config.yaml
dataset: "synthesised imitations of 52 everyday sounds, one a clip"
hop_length: 320
input: "log_mel"
encoder_qk_norm: false
encoder_parallel_block: false
encoder_width: 256
fusion: "prefix"
decoder_width: 320
decoder_layers: 8
decoder_bias: "all"
decoder_qk_norm: false
epochs: 12.1
Rows from block 5 of the text decoder, named by matrix and row number. Rows with one number belong to one attention dimension. Each number is 200 + 20 x the weight over its row's rms, rounded and kept within 0 to 999. All counts start at 0. After the name is the row's rms in percent of the matrix's.
# v: attention value (decoder.blocks.5.attn.v.weight, 320x320), inputs 0-79
# proj: attention output (decoder.blocks.5.attn.proj.weight, 320x320, transposed), outputs 0-79
v.40,073,240,174,215,186,231,208,197,190,189,216,204,204,237,210,199,185,174,190,228,175,182,183,172,194,200,209,215,196,194,208,206,166,181,189,200,197,265,217,221,216,201,209,157,189,156,182,217,190,197,208,205,213,187,211,187,225,216,250,197,177,214,201,207,207,199,218,216,181,214,200,179,232,205,205,197,192,184,201,207,219
v.41,077,187,244,178,195,158,186,222,216,215,183,207,216,186,195,203,226,231,183,161,243,211,223,221,185,209,205,182,184,222,203,203,217,206,179,190,182,151,196,179,197,200,216,236,216,219,186,188,205,203,183,202,187,208,183,187,155,194,170,205,214,208,220,210,203,207,192,218,220,211,191,218,184,197,222,222,212,214,200,216,201
v.42,121,178,237,157,206,144,198,199,204,206,199,185,220,165,195,207,200,223,215,155,221,198,231,237,202,228,202,197,193,188,206,204,224,210,178,200,204,146,199,186,213,214,206,236,208,228,207,179,217,199,188,192,214,200,193,206,176,181,174,191,213,201,196,204,202,186,182,204,205,197,193,218,189,197,218,220,193,200,196,202,178
v.43,068,259,207,214,224,246,219,194,209,199,190,192,191,209,172,210,206,192,194,211,223,196,202,188,166,207,205,186,207,197,213,195,185,219,148,215,192,184,201,168,169,198,178,160,185,216,202,213,202,184,230,224,190,195,231,169,184,198,182,226,186,181,212,172,209,244,202,178,175,216,209,212,220,195,191,247,218,205,212,204,191
v.44,036,161,199,181,182,186,182,190,168,196,216,204,186,206,209,188,170,231,202,192,215,217,223,199,205,184,198,186,186,211,211,206,174,176,215,211,196,207,214,232,256,205,207,208,199,183,192,202,214,203,199,184,213,211,174,237,229,187,217,183,199,173,217,201,216,145,170,204,167,207,217,177,216,210,212,153,181,201,212,181,173
v.45,065,142,207,186,202,162,150,187,210,218,203,201,190,172,197,188,191,193,224,199,186,211,200,225,227,188,183,207,198,215,200,189,209,186,261,185,200,202,199,203,198,189,184,243,206,221,217,209,182,209,201,193,218,214,180,217,197,201,197,192,187,187,187,238,191,173,191,190,221,190,214,216,189,199,204,119,215,191,194,185,195
v.46,048,150,181,209,194,204,157,201,205,190,201,193,198,199,197,177,208,185,201,206,167,191,183,202,247,157,192,207,214,192,193,175,196,182,292,190,198,233,206,227,202,176,211,216,220,200,198,191,170,213,215,172,201,193,175,195,212,221,194,199,172,190,175,252,206,159,211,200,214,178,209,204,207,207,174,131,189,177,221,202,189
v.47,102,155,210,196,200,192,145,202,202,217,208,194,188,181,200,162,179,193,240,189,182,230,178,225,241,169,194,208,206,196,210,188,208,178,258,177,211,193,191,209,179,206,208,224,212,214,201,203,196,204,207,179,222,221,167,200,217,213,194,202,181,206,199,232,199,181,201,184,224,193,211,223,176,200,198,118,209,212,197,189,205
v.48,093,154,201,204,205,193,146,186,182,218,201,196,180,186,192,182,196,197,235,204,174,211,181,242,244,177,198,203,202,194,212,179,206,193,268,177,215,207,197,220,184,208,191,219,207,205,212,220,201,201,206,190,223,219,171,205,231,213,201,196,182,189,180,228,182,192,178,185,207,194,201,218,171,195,187,113,204,196,218,172,201
v.49,085,227,181,224,195,241,206,208,203,190,212,214,187,248,202,191,196,177,176,240,179,198,168,171,185,185,212,198,208,199,194,203,187,199,191,198,204,261,221,202,212,197,213,171,193,158,196,212,198,216,213,213,199,184,223,193,215,205,245,208,196,195,203,206,196,200,223,206,190,205,215,185,225,204,198,199,210,186,201,198,217
v.50,056,209,206,198,208,133,204,212,215,196,190,195,227,169,191,207,218,222,214,174,245,209,233,214,203,223,190,205,215,181,196,196,217,221,164,212,189,194,182,186,219,227,215,211,186,212,197,191,201,215,181,195,180,218,184,224,203,180,192,151,216,214,210,199,196,189,184,210,212,190,198,211,214,195,206,267,204,179,191,190,193
v.51,037,222,179,190,199,200,247,181,194,201,223,210,193,201,179,214,181,200,168,201,220,219,187,165,197,228,190,196,191,187,210,203,202,218,163,195,183,230,194,204,187,189,215,181,179,208,202,200,186,217,205,229,168,213,233,184,205,164,229,207,200,222,217,166,208,225,202,187,198,182,218,183,222,184,206,263,216,183,213,179,182
v.52,096,160,203,195,206,181,153,193,205,216,211,188,199,178,201,171,193,198,231,194,182,224,186,242,234,191,194,208,189,194,221,192,205,186,263,190,211,184,192,217,185,210,190,230,205,218,218,216,195,213,206,198,241,222,159,204,201,213,191,202,189,186,203,229,180,178,184,194,212,191,200,216,183,198,189,120,208,200,202,185,198
v.53,099,256,201,207,226,248,206,219,206,182,175,210,201,234,186,202,205,196,176,215,219,203,191,187,183,183,210,196,207,184,211,195,187,196,151,206,181,188,200,193,160,184,186,184,183,206,182,225,218,188,217,228,183,189,222,171,164,224,187,238,189,202,205,182,193,257,216,185,194,225,217,207,208,188,203,220,230,211,228,214,191
v.54,108,230,199,199,187,180,234,179,213,195,202,219,222,209,214,239,196,201,159,198,205,187,225,177,169,225,210,207,202,209,184,205,197,208,160,208,197,207,221,203,248,217,223,194,190,188,194,172,189,196,189,197,195,181,224,201,213,175,230,152,222,203,206,193,214,171,211,218,185,198,187,155,220,199,199,287,175,179,188,197,204
v.55,089,230,166,229,182,223,245,181,187,200,222,224,204,224,218,206,204,189,188,232,184,181,186,160,172,216,203,205,196,190,204,212,180,197,188,202,209,252,200,205,225,192,210,155,180,171,212,198,183,196,202,207,181,182,215,214,235,189,227,192,193,212,193,180,203,188,208,212,158,206,187,165,226,202,187,234,192,175,206,178,212
v.56,068,149,206,199,190,154,209,163,200,197,231,199,210,173,202,212,196,191,197,196,172,213,209,201,203,215,193,189,174,195,204,209,207,212,260,205,214,218,197,224,246,198,197,209,207,189,217,190,175,209,183,190,211,219,183,216,264,181,220,176,212,206,180,210,189,141,185,218,193,194,209,187,210,198,188,178,178,171,194,179,191
v.57,112,217,192,201,179,194,219,187,197,200,224,222,218,233,233,228,182,195,185,212,180,184,210,182,180,213,203,197,190,208,191,207,186,194,185,199,198,223,211,214,246,211,233,187,194,165,181,178,178,189,175,195,211,189,223,216,233,190,238,152,214,212,186,197,220,149,200,222,172,205,192,155,233,204,204,244,184,179,186,188,223
v.58,117,224,181,213,183,222,209,199,200,193,209,212,203,241,241,215,183,179,177,238,175,188,188,172,171,187,197,211,192,207,195,206,182,171,192,215,201,253,211,219,244,197,235,194,192,152,163,186,187,203,190,201,214,173,227,206,217,204,257,173,198,211,193,216,217,161,217,215,178,206,201,165,222,209,207,224,189,172,190,197,214
v.59,071,220,227,182,193,197,213,208,209,183,185,215,218,203,211,231,212,216,190,193,211,188,227,191,140,198,204,190,209,208,187,193,198,216,134,227,163,155,191,190,217,194,218,234,216,203,170,190,200,206,197,213,203,157,225,177,132,190,188,192,212,204,218,167,208,210,193,194,189,211,211,187,194,202,205,266,216,199,186,230,186
v.60,112,243,184,198,216,258,180,210,219,187,162,196,204,234,192,207,202,197,180,216,217,191,190,188,170,189,210,213,223,181,197,195,203,173,138,211,174,195,200,194,185,188,194,195,183,191,153,217,206,200,234,214,210,151,220,178,152,229,195,211,176,198,206,181,220,229,221,182,207,209,199,202,221,180,218,234,224,201,208,227,196
v.61,124,217,221,167,225,201,199,220,207,195,162,186,207,175,178,194,215,211,203,178,245,217,222,220,188,207,204,186,208,187,210,202,213,203,163,204,180,138,184,182,163,198,192,233,218,232,191,205,223,202,223,215,194,204,201,187,134,201,152,223,195,203,205,183,198,226,202,183,221,208,199,229,188,184,223,217,215,223,202,227,178
v.62,088,238,211,189,209,202,221,211,213,203,162,189,209,196,207,227,203,196,185,184,247,198,225,191,166,204,196,197,208,195,176,197,214,217,137,220,190,162,190,175,198,206,192,229,203,212,195,190,211,193,205,207,197,172,215,169,128,182,172,220,198,191,205,176,211,219,206,200,194,197,207,220,215,194,219,275,216,200,207,209,195
v.63,068,139,180,199,188,188,173,184,210,212,210,203,199,207,226,192,184,184,211,221,176,203,184,212,247,183,204,196,181,199,218,211,189,193,252,198,211,238,193,236,209,213,209,206,199,190,197,194,197,205,179,180,226,214,188,225,235,207,237,180,206,192,191,223,199,169,198,221,195,187,201,175,202,213,181,146,190,180,182,178,202
v.64,043,171,197,180,204,156,224,181,177,180,198,190,186,191,179,218,194,218,193,225,175,223,204,229,202,211,196,209,167,204,197,221,170,229,237,209,206,218,213,210,226,192,216,160,207,191,213,180,176,213,186,204,195,211,204,176,250,202,228,208,218,188,216,204,179,187,206,228,184,203,204,191,171,209,181,168,169,186,210,181,182
v.65,144,220,156,208,203,223,215,185,203,175,202,208,188,208,197,175,206,181,201,226,179,198,209,185,197,217,205,214,196,187,218,197,180,192,191,197,204,218,214,216,230,208,187,142,190,199,233,196,196,218,213,203,237,181,214,209,262,216,203,196,180,182,176,178,195,206,171,187,173,206,199,195,214,182,199,203,200,192,210,211,185
v.66,137,210,181,207,200,188,250,186,197,196,219,202,186,193,196,181,205,187,210,217,179,199,212,185,212,214,192,204,192,199,209,196,181,208,224,196,211,218,205,213,235,213,209,151,202,193,227,193,199,200,196,187,222,213,201,206,284,194,206,187,199,195,179,198,183,188,189,218,176,200,190,190,200,188,181,186,181,196,209,191,198
v.67,034,177,198,179,188,126,231,186,200,179,200,204,210,204,214,183,208,182,220,218,222,231,237,226,176,227,221,214,201,185,197,199,191,226,194,184,185,192,186,222,210,190,238,231,227,178,178,221,224,180,189,207,221,214,164,174,178,191,202,155,214,216,220,186,173,202,224,224,193,211,206,184,176,227,173,205,180,179,211,193,173
v.68,082,251,172,219,227,256,168,207,211,183,207,199,193,227,190,186,205,180,207,208,180,200,190,169,190,206,213,217,224,195,206,199,196,179,155,208,177,218,226,217,179,201,187,160,190,182,214,226,203,196,243,231,246,157,229,215,198,233,193,217,204,207,186,174,208,216,194,159,210,207,196,210,221,188,226,202,207,187,218,202,214
v.69,062,178,206,193,186,148,254,181,193,217,212,210,193,178,197,182,202,205,218,202,185,201,213,188,236,203,202,212,197,211,197,216,192,202,263,200,221,215,205,206,228,205,198,194,197,208,220,190,199,191,181,169,198,221,182,194,266,184,216,198,214,216,191,226,202,197,199,240,192,189,194,212,189,202,167,161,186,205,196,196,201
v.70,078,149,228,200,212,142,242,179,205,212,205,195,207,194,198,206,176,192,198,188,206,213,193,211,219,190,182,181,188,199,197,195,202,236,246,191,226,213,199,177,201,202,208,206,218,215,209,197,197,171,182,193,148,246,179,198,218,178,201,190,206,193,233,245,171,178,207,216,193,219,182,201,180,198,156,132,189,220,210,170,200
v.71,141,208,188,215,227,264,148,211,210,188,191,188,218,224,195,204,179,191,189,203,203,194,177,187,169,181,204,197,212,190,195,195,210,177,158,220,179,179,217,196,169,190,200,226,190,193,167,217,204,187,228,241,205,160,221,193,150,224,193,201,197,203,214,183,212,220,215,159,208,198,205,208,216,202,233,209,233,205,199,228,214
v.72,054,209,163,201,175,203,213,198,203,176,219,196,198,168,210,159,231,169,231,196,194,201,194,183,220,188,182,217,203,224,209,204,178,183,261,188,227,223,182,220,188,204,195,187,189,165,242,208,214,219,211,181,245,227,200,226,265,210,198,223,174,207,187,213,200,213,184,219,227,175,189,230,209,200,205,190,179,185,216,183,207
v.73,064,240,182,206,192,170,259,187,190,176,215,219,193,175,208,195,209,193,199,203,196,215,236,204,185,259,208,220,186,189,197,208,195,209,205,187,214,218,197,209,261,223,190,141,193,191,237,211,210,214,215,187,250,201,197,200,235,184,200,190,184,198,169,195,207,204,197,216,194,196,214,191,198,212,186,233,194,198,197,220,179
v.74,105,202,184,209,192,239,140,216,202,198,192,194,212,212,205,196,204,203,194,185,208,198,193,210,186,199,212,203,216,203,178,192,216,177,165,221,183,173,207,206,176,194,188,236,187,195,180,202,202,209,207,226,208,173,221,197,130,216,194,228,206,202,194,180,227,227,215,182,228,189,204,211,219,198,231,233,216,197,200,209,200
v.75,111,167,232,197,197,177,177,216,193,212,180,199,204,195,200,229,195,202,183,184,218,198,194,220,208,180,201,189,199,209,180,200,215,218,207,210,199,172,185,172,165,193,209,244,223,220,175,196,210,186,182,195,153,217,193,196,139,191,194,197,202,202,237,212,201,197,214,204,206,192,193,207,196,203,204,192,214,213,190,194,199
v.76,107,239,149,204,197,225,185,199,210,185,196,203,199,195,207,199,232,193,210,211,203,185,211,189,162,222,217,217,210,187,201,203,204,184,157,218,190,191,202,214,218,216,180,174,173,199,196,206,193,221,224,209,258,167,215,202,198,204,195,195,191,204,170,157,213,224,176,188,194,200,216,196,223,191,227,262,193,182,202,223,180
v.77,124,165,243,195,194,159,213,204,203,229,192,205,191,202,201,221,185,195,189,202,203,206,198,229,236,179,197,189,186,219,201,189,203,225,250,196,209,205,193,183,183,187,218,219,213,205,190,194,195,189,173,182,145,252,174,197,195,181,206,190,221,202,233,237,178,187,211,218,210,203,185,204,174,208,166,147,201,215,198,166,213
v.78,051,202,220,193,193,238,172,233,210,207,201,192,217,236,196,179,198,206,208,188,187,201,173,193,184,171,187,196,219,210,200,199,217,177,177,198,179,183,223,194,159,209,186,210,191,182,187,228,208,176,227,200,184,184,204,219,164,214,197,253,181,194,218,213,205,233,215,158,214,192,183,225,205,211,211,174,220,187,193,212,221
v.79,107,157,256,196,187,185,185,213,185,234,204,192,207,197,204,217,187,208,197,178,206,195,177,208,217,158,202,180,185,213,199,187,205,224,229,192,210,189,183,183,156,179,207,244,218,211,186,200,202,176,190,202,154,225,186,198,168,186,209,200,208,194,259,221,201,193,228,197,216,202,193,206,189,207,190,172,205,220,200,195,207
v.80,097,220,179,197,213,245,169,225,212,180,196,199,216,202,215,190,207,196,193,197,213,199,206,198,175,211,214,205,229,187,195,198,226,169,142,215,189,186,215,214,203,209,189,200,184,205,191,198,199,206,228,209,246,174,221,199,146,217,202,204,201,201,173,168,216,213,205,171,202,193,205,205,224,204,239,266,214,192,198,217,184
v.81,123,228,172,207,218,255,163,212,211,172,193,213,208,218,211,196,204,202,189,218,186,200,200,180,156,220,215,210,207,194,189,208,196,161,147,203,172,195,227,223,215,207,211,192,192,187,202,200,199,205,229,223,237,158,234,192,180,215,204,181,194,187,179,171,220,211,203,177,202,207,209,194,227,202,226,252,217,194,199,235,196
proj.40,063,198,217,191,227,230,223,193,194,180,193,209,229,168,208,199,189,204,167,194,199,202,233,195,188,223,194,194,149,173,201,209,204,191,196,184,165,190,221,215,190,196,234,175,215,202,197,138,223,195,226,184,205,169,205,194,209,193,203,166,210,176,207,209,178,192,156,195,145,222,170,201,210,164,206,219,193,204,193,204,214
proj.41,058,197,225,200,181,205,140,193,184,210,212,212,180,202,210,201,209,194,199,169,199,205,192,254,191,181,196,199,214,221,195,194,204,204,208,204,244,190,170,194,184,199,200,268,191,198,188,248,206,208,205,201,199,219,208,210,190,169,187,192,217,213,202,203,202,195,210,172,229,188,221,222,194,230,211,183,197,209,204,196,183
proj.42,115,195,196,186,193,156,188,223,199,217,190,217,173,208,195,219,216,198,223,215,185,185,181,208,200,184,213,198,224,247,173,208,172,204,220,205,229,185,177,191,193,191,168,253,185,202,195,256,193,198,182,233,190,232,166,186,175,195,205,201,192,230,201,197,199,205,214,204,230,173,230,196,167,242,190,192,207,180,220,207,189
proj.43,075,198,192,173,196,249,158,194,212,189,204,197,225,224,214,190,177,213,159,177,227,206,199,212,210,165,193,201,184,192,220,216,224,209,172,183,193,190,212,228,188,175,229,188,229,223,152,181,208,197,209,181,220,187,211,190,223,215,205,189,219,216,195,244,218,186,213,172,188,215,199,214,206,141,211,196,190,206,187,248,227
proj.44,034,211,260,195,232,186,206,193,209,219,206,185,208,224,214,201,181,200,227,216,170,165,195,199,222,227,181,219,218,209,229,194,220,197,203,182,225,214,179,170,196,225,220,247,209,217,232,199,194,206,203,188,189,213,166,217,185,187,198,216,170,205,188,192,170,177,166,234,194,206,195,210,207,232,196,189,204,206,180,168,189
proj.45,091,191,164,230,183,175,230,199,212,191,224,192,177,219,184,180,216,191,225,229,181,203,172,187,219,213,224,231,237,224,192,202,160,215,218,181,195,207,193,202,216,206,171,224,173,161,235,248,192,199,166,204,183,233,192,203,173,215,189,250,168,231,195,171,189,227,214,224,228,194,208,195,194,238,173,189,212,194,211,177,209
proj.46,045,174,184,259,210,169,274,209,219,190,217,191,205,187,205,179,201,188,217,213,177,207,193,177,211,227,199,217,227,216,190,203,195,192,179,216,177,227,183,190,219,205,210,156,177,172,228,216,191,214,182,193,178,209,204,223,176,228,183,245,166,210,207,163,190,235,175,195,196,218,195,201,201,225,176,199,238,198,201,160,213
proj.47,118,193,162,237,193,164,230,215,208,192,218,190,173,222,192,177,208,171,231,223,181,201,153,175,217,210,212,220,250,226,192,198,173,212,212,182,214,208,186,186,194,194,181,202,176,165,230,241,191,195,172,200,176,235,172,216,182,216,186,237,166,226,187,183,196,229,214,213,232,197,212,198,206,234,179,186,225,202,208,174,196
proj.48,103,177,171,226,190,165,242,208,217,177,209,191,174,249,184,180,221,181,238,235,166,196,157,182,219,218,217,226,241,229,197,200,161,214,209,181,210,218,205,195,201,190,179,192,171,167,235,230,187,200,183,213,177,218,183,215,192,226,192,233,165,221,183,186,201,229,232,219,222,205,212,200,206,223,182,199,223,199,196,180,210
proj.49,089,209,212,195,222,249,200,205,200,176,202,186,239,192,214,183,204,207,158,186,215,208,210,183,185,213,186,188,167,170,208,219,212,192,173,184,165,188,226,210,205,194,224,148,236,204,204,134,198,187,212,164,203,168,224,187,221,203,206,194,216,170,198,205,197,178,167,193,169,225,169,189,223,149,211,211,203,218,206,208,220
proj.50,038,217,210,173,200,208,199,196,184,200,189,231,217,196,179,190,212,201,193,218,203,185,172,211,180,213,191,191,193,230,169,186,209,203,242,202,221,178,179,194,213,203,206,259,190,229,209,212,191,191,195,222,172,225,192,196,205,195,205,191,183,215,199,196,189,217,200,240,215,168,214,205,187,248,204,196,209,202,216,223,191
proj.51,035,184,251,189,183,238,148,209,197,214,212,185,216,161,182,209,206,215,196,198,205,203,251,215,217,210,210,210,181,198,224,184,202,195,220,197,216,208,222,183,185,184,201,212,207,196,162,153,221,205,207,191,201,170,199,214,205,183,186,181,211,163,204,200,178,159,168,178,170,181,187,204,219,199,224,173,178,210,183,201,179
proj.52,105,193,169,233,187,168,238,213,209,184,199,208,164,230,183,179,218,187,242,220,179,196,158,179,228,212,211,217,230,224,201,199,167,202,199,189,212,211,196,191,207,205,177,208,182,172,243,241,176,194,178,200,176,225,173,202,174,220,197,239,176,224,193,196,197,227,224,224,236,198,210,199,199,240,171,195,224,192,211,176,203
proj.53,091,200,174,209,203,244,180,203,194,188,197,182,215,193,198,186,182,200,149,184,229,204,194,208,202,181,182,203,170,156,211,223,220,197,171,194,208,203,226,221,175,180,226,186,218,221,153,193,193,192,218,194,230,168,228,191,202,222,204,195,215,201,205,222,242,194,204,165,187,209,171,231,210,146,212,201,192,203,189,232,220
proj.54,103,230,256,143,219,204,183,188,194,214,186,213,218,172,216,229,193,213,173,180,203,184,245,216,177,202,195,164,162,203,184,184,208,181,206,209,180,174,183,184,198,217,220,217,228,218,186,150,220,200,208,188,206,185,199,185,203,163,194,150,225,176,200,212,184,178,170,214,166,196,189,183,183,209,207,207,186,202,209,219,183
proj.55,096,219,224,168,233,224,210,193,192,204,188,196,227,191,204,215,193,227,175,196,204,193,247,205,189,216,202,182,160,180,212,195,223,188,207,204,159,201,211,221,211,197,229,160,233,216,204,131,220,211,222,188,205,163,220,188,232,191,219,173,213,152,200,207,181,164,178,200,162,213,180,194,208,168,204,207,183,205,181,194,196
proj.56,057,200,232,184,199,142,237,192,213,208,189,227,193,207,184,216,219,198,222,224,187,185,220,193,223,226,221,187,215,222,183,169,178,215,245,215,187,225,165,192,219,234,194,201,188,189,242,176,200,206,197,192,152,230,172,216,210,187,183,213,184,184,203,171,160,198,188,241,193,190,229,163,194,225,180,210,219,211,212,158,202
proj.57,118,227,238,168,233,189,195,190,189,206,193,207,221,178,195,230,197,215,193,187,201,186,242,200,168,225,194,170,160,204,191,178,213,192,209,208,172,177,178,182,203,216,214,209,230,222,204,154,220,215,219,203,195,185,195,194,213,171,196,174,218,155,201,192,167,183,153,217,141,199,186,181,195,201,212,209,204,207,219,201,182
proj.58,127,209,230,187,237,208,211,203,205,194,196,196,224,151,203,223,194,208,190,180,199,197,233,190,164,226,195,185,176,188,211,191,208,184,188,203,167,179,189,184,193,222,231,186,222,217,198,159,212,207,219,192,211,179,216,191,196,175,196,182,226,161,207,185,168,184,153,200,158,212,189,172,218,198,205,222,212,207,216,212,187
proj.59,069,224,249,153,196,229,153,215,196,221,203,218,202,188,210,217,183,202,160,175,239,187,233,221,201,180,188,170,187,204,200,198,235,196,193,217,228,207,190,191,163,195,211,257,209,223,137,187,200,210,227,190,235,186,198,188,190,158,187,158,237,188,208,216,218,168,188,191,187,195,193,195,197,203,206,198,196,209,214,222,189
proj.60,100,198,179,221,224,249,170,229,210,191,209,195,210,192,204,194,191,203,172,188,214,208,188,192,184,187,201,202,191,191,207,244,202,192,138,185,197,175,209,198,171,182,207,186,217,233,181,198,209,169,202,213,229,196,225,193,159,212,192,193,217,210,202,218,214,198,201,168,190,215,185,219,209,171,203,223,204,204,209,272,198
proj.61,122,193,164,220,187,218,145,223,195,197,202,201,180,206,193,186,204,189,198,202,218,194,182,207,211,162,196,207,214,202,194,229,189,207,180,187,240,193,204,195,171,188,184,233,187,210,180,252,190,187,199,225,217,217,197,197,189,213,211,207,200,234,208,213,230,213,236,172,245,185,210,225,179,199,202,187,192,190,214,233,209
proj.62,095,213,218,176,194,226,122,216,193,222,190,213,201,176,212,200,179,208,172,171,228,188,216,236,179,163,200,184,186,197,193,226,229,191,194,204,225,180,185,192,178,177,211,238,209,224,142,217,209,191,212,199,223,199,205,184,189,179,189,182,221,212,202,221,214,190,199,172,215,186,201,222,179,190,220,191,198,187,212,244,209
proj.63,081,186,183,235,208,152,264,211,199,180,196,202,187,192,195,198,226,186,241,228,170,210,175,169,197,238,206,197,225,225,192,181,170,196,206,190,176,196,193,193,219,223,176,189,186,187,252,211,196,209,177,195,175,229,177,206,180,197,196,226,168,195,194,154,177,224,179,243,196,206,212,172,209,238,189,225,212,210,210,173,186
proj.64,040,213,215,204,191,163,199,154,172,243,220,230,208,203,205,205,210,202,205,206,197,179,233,242,223,216,213,193,212,220,225,162,192,211,255,223,186,205,196,202,196,221,190,217,203,209,252,173,206,238,215,172,159,217,178,198,255,201,179,197,186,208,217,182,168,206,190,202,186,182,163,171,214,197,196,168,181,186,204,164,209
proj.65,124,193,168,199,220,193,246,207,231,202,170,218,218,223,197,229,212,213,200,242,173,219,216,200,181,235,212,193,188,191,199,197,193,209,203,200,165,194,218,212,248,209,203,122,193,204,233,154,192,184,207,192,178,177,175,185,209,215,233,184,191,192,184,218,194,180,202,209,177,199,222,194,211,201,169,197,184,201,183,214,183
proj.66,146,211,203,185,215,167,236,178,196,218,183,215,198,212,192,209,203,215,212,217,180,208,230,212,209,236,212,203,203,199,227,180,186,207,235,198,190,211,206,203,250,218,198,154,186,197,248,166,202,212,194,185,156,210,183,207,255,210,225,193,187,185,196,189,177,190,176,231,177,189,191,178,211,191,186,187,186,192,191,190,180
proj.67,030,235,236,192,206,215,186,169,155,204,215,227,209,200,213,178,173,212,209,184,221,205,227,197,170,184,193,226,213,191,213,211,212,171,197,205,218,200,176,174,165,213,234,242,227,196,234,167,219,237,211,202,169,206,221,226,233,171,213,194,201,176,223,210,172,194,193,192,187,150,167,174,223,206,225,161,155,218,206,170,221
proj.68,092,189,136,233,209,252,226,223,233,165,180,208,234,209,202,207,202,223,185,235,196,221,185,162,175,197,199,196,187,185,187,217,188,203,128,200,177,177,221,221,220,196,211,126,195,213,202,196,191,158,210,223,220,173,205,181,148,239,221,194,205,191,196,202,202,188,222,194,199,230,234,228,208,209,176,235,193,217,194,233,201
proj.69,058,223,215,215,200,162,238,180,189,230,220,195,202,189,194,210,190,187,214,175,192,207,209,234,226,226,200,218,195,187,244,173,185,204,246,182,198,219,203,194,232,208,202,201,187,203,230,168,209,226,180,202,163,205,196,218,291,199,191,194,190,179,192,194,164,206,195,227,201,188,191,190,223,166,218,190,203,181,196,168,197
proj.70,067,203,231,202,207,167,199,166,182,246,210,197,188,233,194,180,184,186,229,177,206,196,173,212,266,203,190,206,221,217,220,160,204,190,255,185,198,220,210,213,184,181,182,254,191,166,188,196,207,232,203,189,183,230,194,210,274,176,210,219,173,229,211,184,169,213,220,211,222,195,185,195,205,177,202,152,216,184,214,148,197
proj.71,141,177,157,237,197,241,191,231,230,172,199,199,226,204,210,201,202,203,175,211,209,225,177,165,170,172,208,197,185,183,186,232,204,203,137,190,201,191,202,202,176,197,209,195,208,197,165,234,192,163,215,210,238,182,213,179,147,217,202,194,213,207,204,223,223,188,224,183,193,241,209,228,205,198,192,208,218,213,201,237,215
proj.72,047,214,159,243,205,201,234,180,204,186,188,189,202,191,227,204,217,192,198,196,208,195,195,196,179,225,205,239,200,159,208,215,193,198,190,211,218,197,222,215,238,209,210,140,194,191,206,180,202,204,201,181,214,188,204,212,251,233,198,204,204,166,207,191,212,211,192,196,215,198,218,186,204,160,203,246,203,187,208,187,184
proj.73,065,226,208,152,230,183,224,192,195,198,171,209,213,193,197,214,228,236,211,226,173,182,251,211,181,231,204,186,186,211,209,208,209,199,213,207,182,184,181,194,212,217,207,158,199,224,222,180,196,192,195,183,183,184,192,190,221,190,211,184,196,176,203,183,191,194,180,239,189,177,212,192,169,199,186,216,156,185,195,202,191
proj.74,095,190,168,199,187,252,150,237,216,161,215,204,211,184,224,193,225,200,181,199,200,195,191,176,166,175,192,202,186,184,166,233,208,205,157,204,194,186,198,199,175,209,198,192,203,213,172,235,180,169,198,200,237,176,225,186,128,196,187,197,216,195,199,210,225,193,216,167,201,201,205,209,180,227,190,220,195,195,198,249,201
proj.75,088,198,240,202,186,207,148,191,189,219,232,188,187,186,212,182,177,177,207,169,223,182,174,199,217,156,185,192,213,216,189,207,209,185,196,207,226,208,194,183,166,193,201,285,206,180,162,224,196,219,189,204,232,226,204,199,189,181,177,208,213,221,206,207,208,218,211,179,223,208,182,213,204,190,213,181,225,204,197,183,219
proj.76,096,186,190,162,211,231,211,225,228,157,178,206,230,187,205,214,220,226,186,231,178,195,236,178,147,214,200,191,184,192,165,230,194,213,164,210,188,169,183,191,227,202,199,166,214,233,201,198,188,175,199,191,216,172,199,178,128,215,200,185,209,178,181,208,203,175,193,199,192,177,210,207,170,229,175,222,165,194,200,255,197
proj.77,111,207,230,217,185,175,193,183,169,243,226,204,179,212,190,185,163,165,214,178,221,207,167,215,245,175,191,192,217,229,216,186,186,190,244,170,212,228,181,199,173,193,206,265,199,158,191,213,211,220,179,188,194,234,196,217,262,176,200,222,186,223,218,203,180,218,206,202,221,210,190,178,204,195,222,169,224,205,208,147,212
proj.78,046,165,144,244,215,242,213,221,201,186,196,183,213,219,208,181,208,208,183,208,218,228,170,187,193,167,215,212,198,186,205,200,193,208,168,200,196,193,206,210,205,194,190,207,193,182,167,226,182,162,189,213,238,186,221,207,138,231,212,232,214,215,197,179,229,215,225,193,210,240,238,207,204,195,189,205,219,213,215,212,237
proj.79,079,208,218,242,199,212,181,194,175,221,228,188,189,189,184,176,169,176,188,172,214,185,175,191,240,172,185,222,226,184,215,194,206,192,206,188,228,215,205,196,164,188,207,255,189,166,169,227,218,209,194,194,201,213,219,224,235,174,177,225,207,214,230,188,208,210,218,193,216,209,169,201,219,168,224,179,228,197,206,155,219
proj.80,091,178,179,190,205,247,191,246,227,157,194,192,212,187,205,213,233,218,170,220,198,199,211,171,146,198,195,195,176,190,181,241,213,202,148,208,191,159,193,195,191,199,201,174,217,233,179,217,193,168,218,217,232,179,216,177,114,213,199,174,224,198,199,199,233,183,209,201,198,199,229,213,183,232,189,225,176,202,201,247,189
proj.81,102,178,169,194,206,227,205,234,234,159,173,203,220,191,209,204,235,223,172,223,186,207,220,172,142,209,203,189,150,183,176,225,204,200,160,201,185,178,204,208,202,220,213,154,216,212,203,196,200,163,212,212,223,173,197,168,143,220,200,175,229,189,190,222,206,171,190,205,161,220,211,226,190,215,173,217,185,216,209,258,186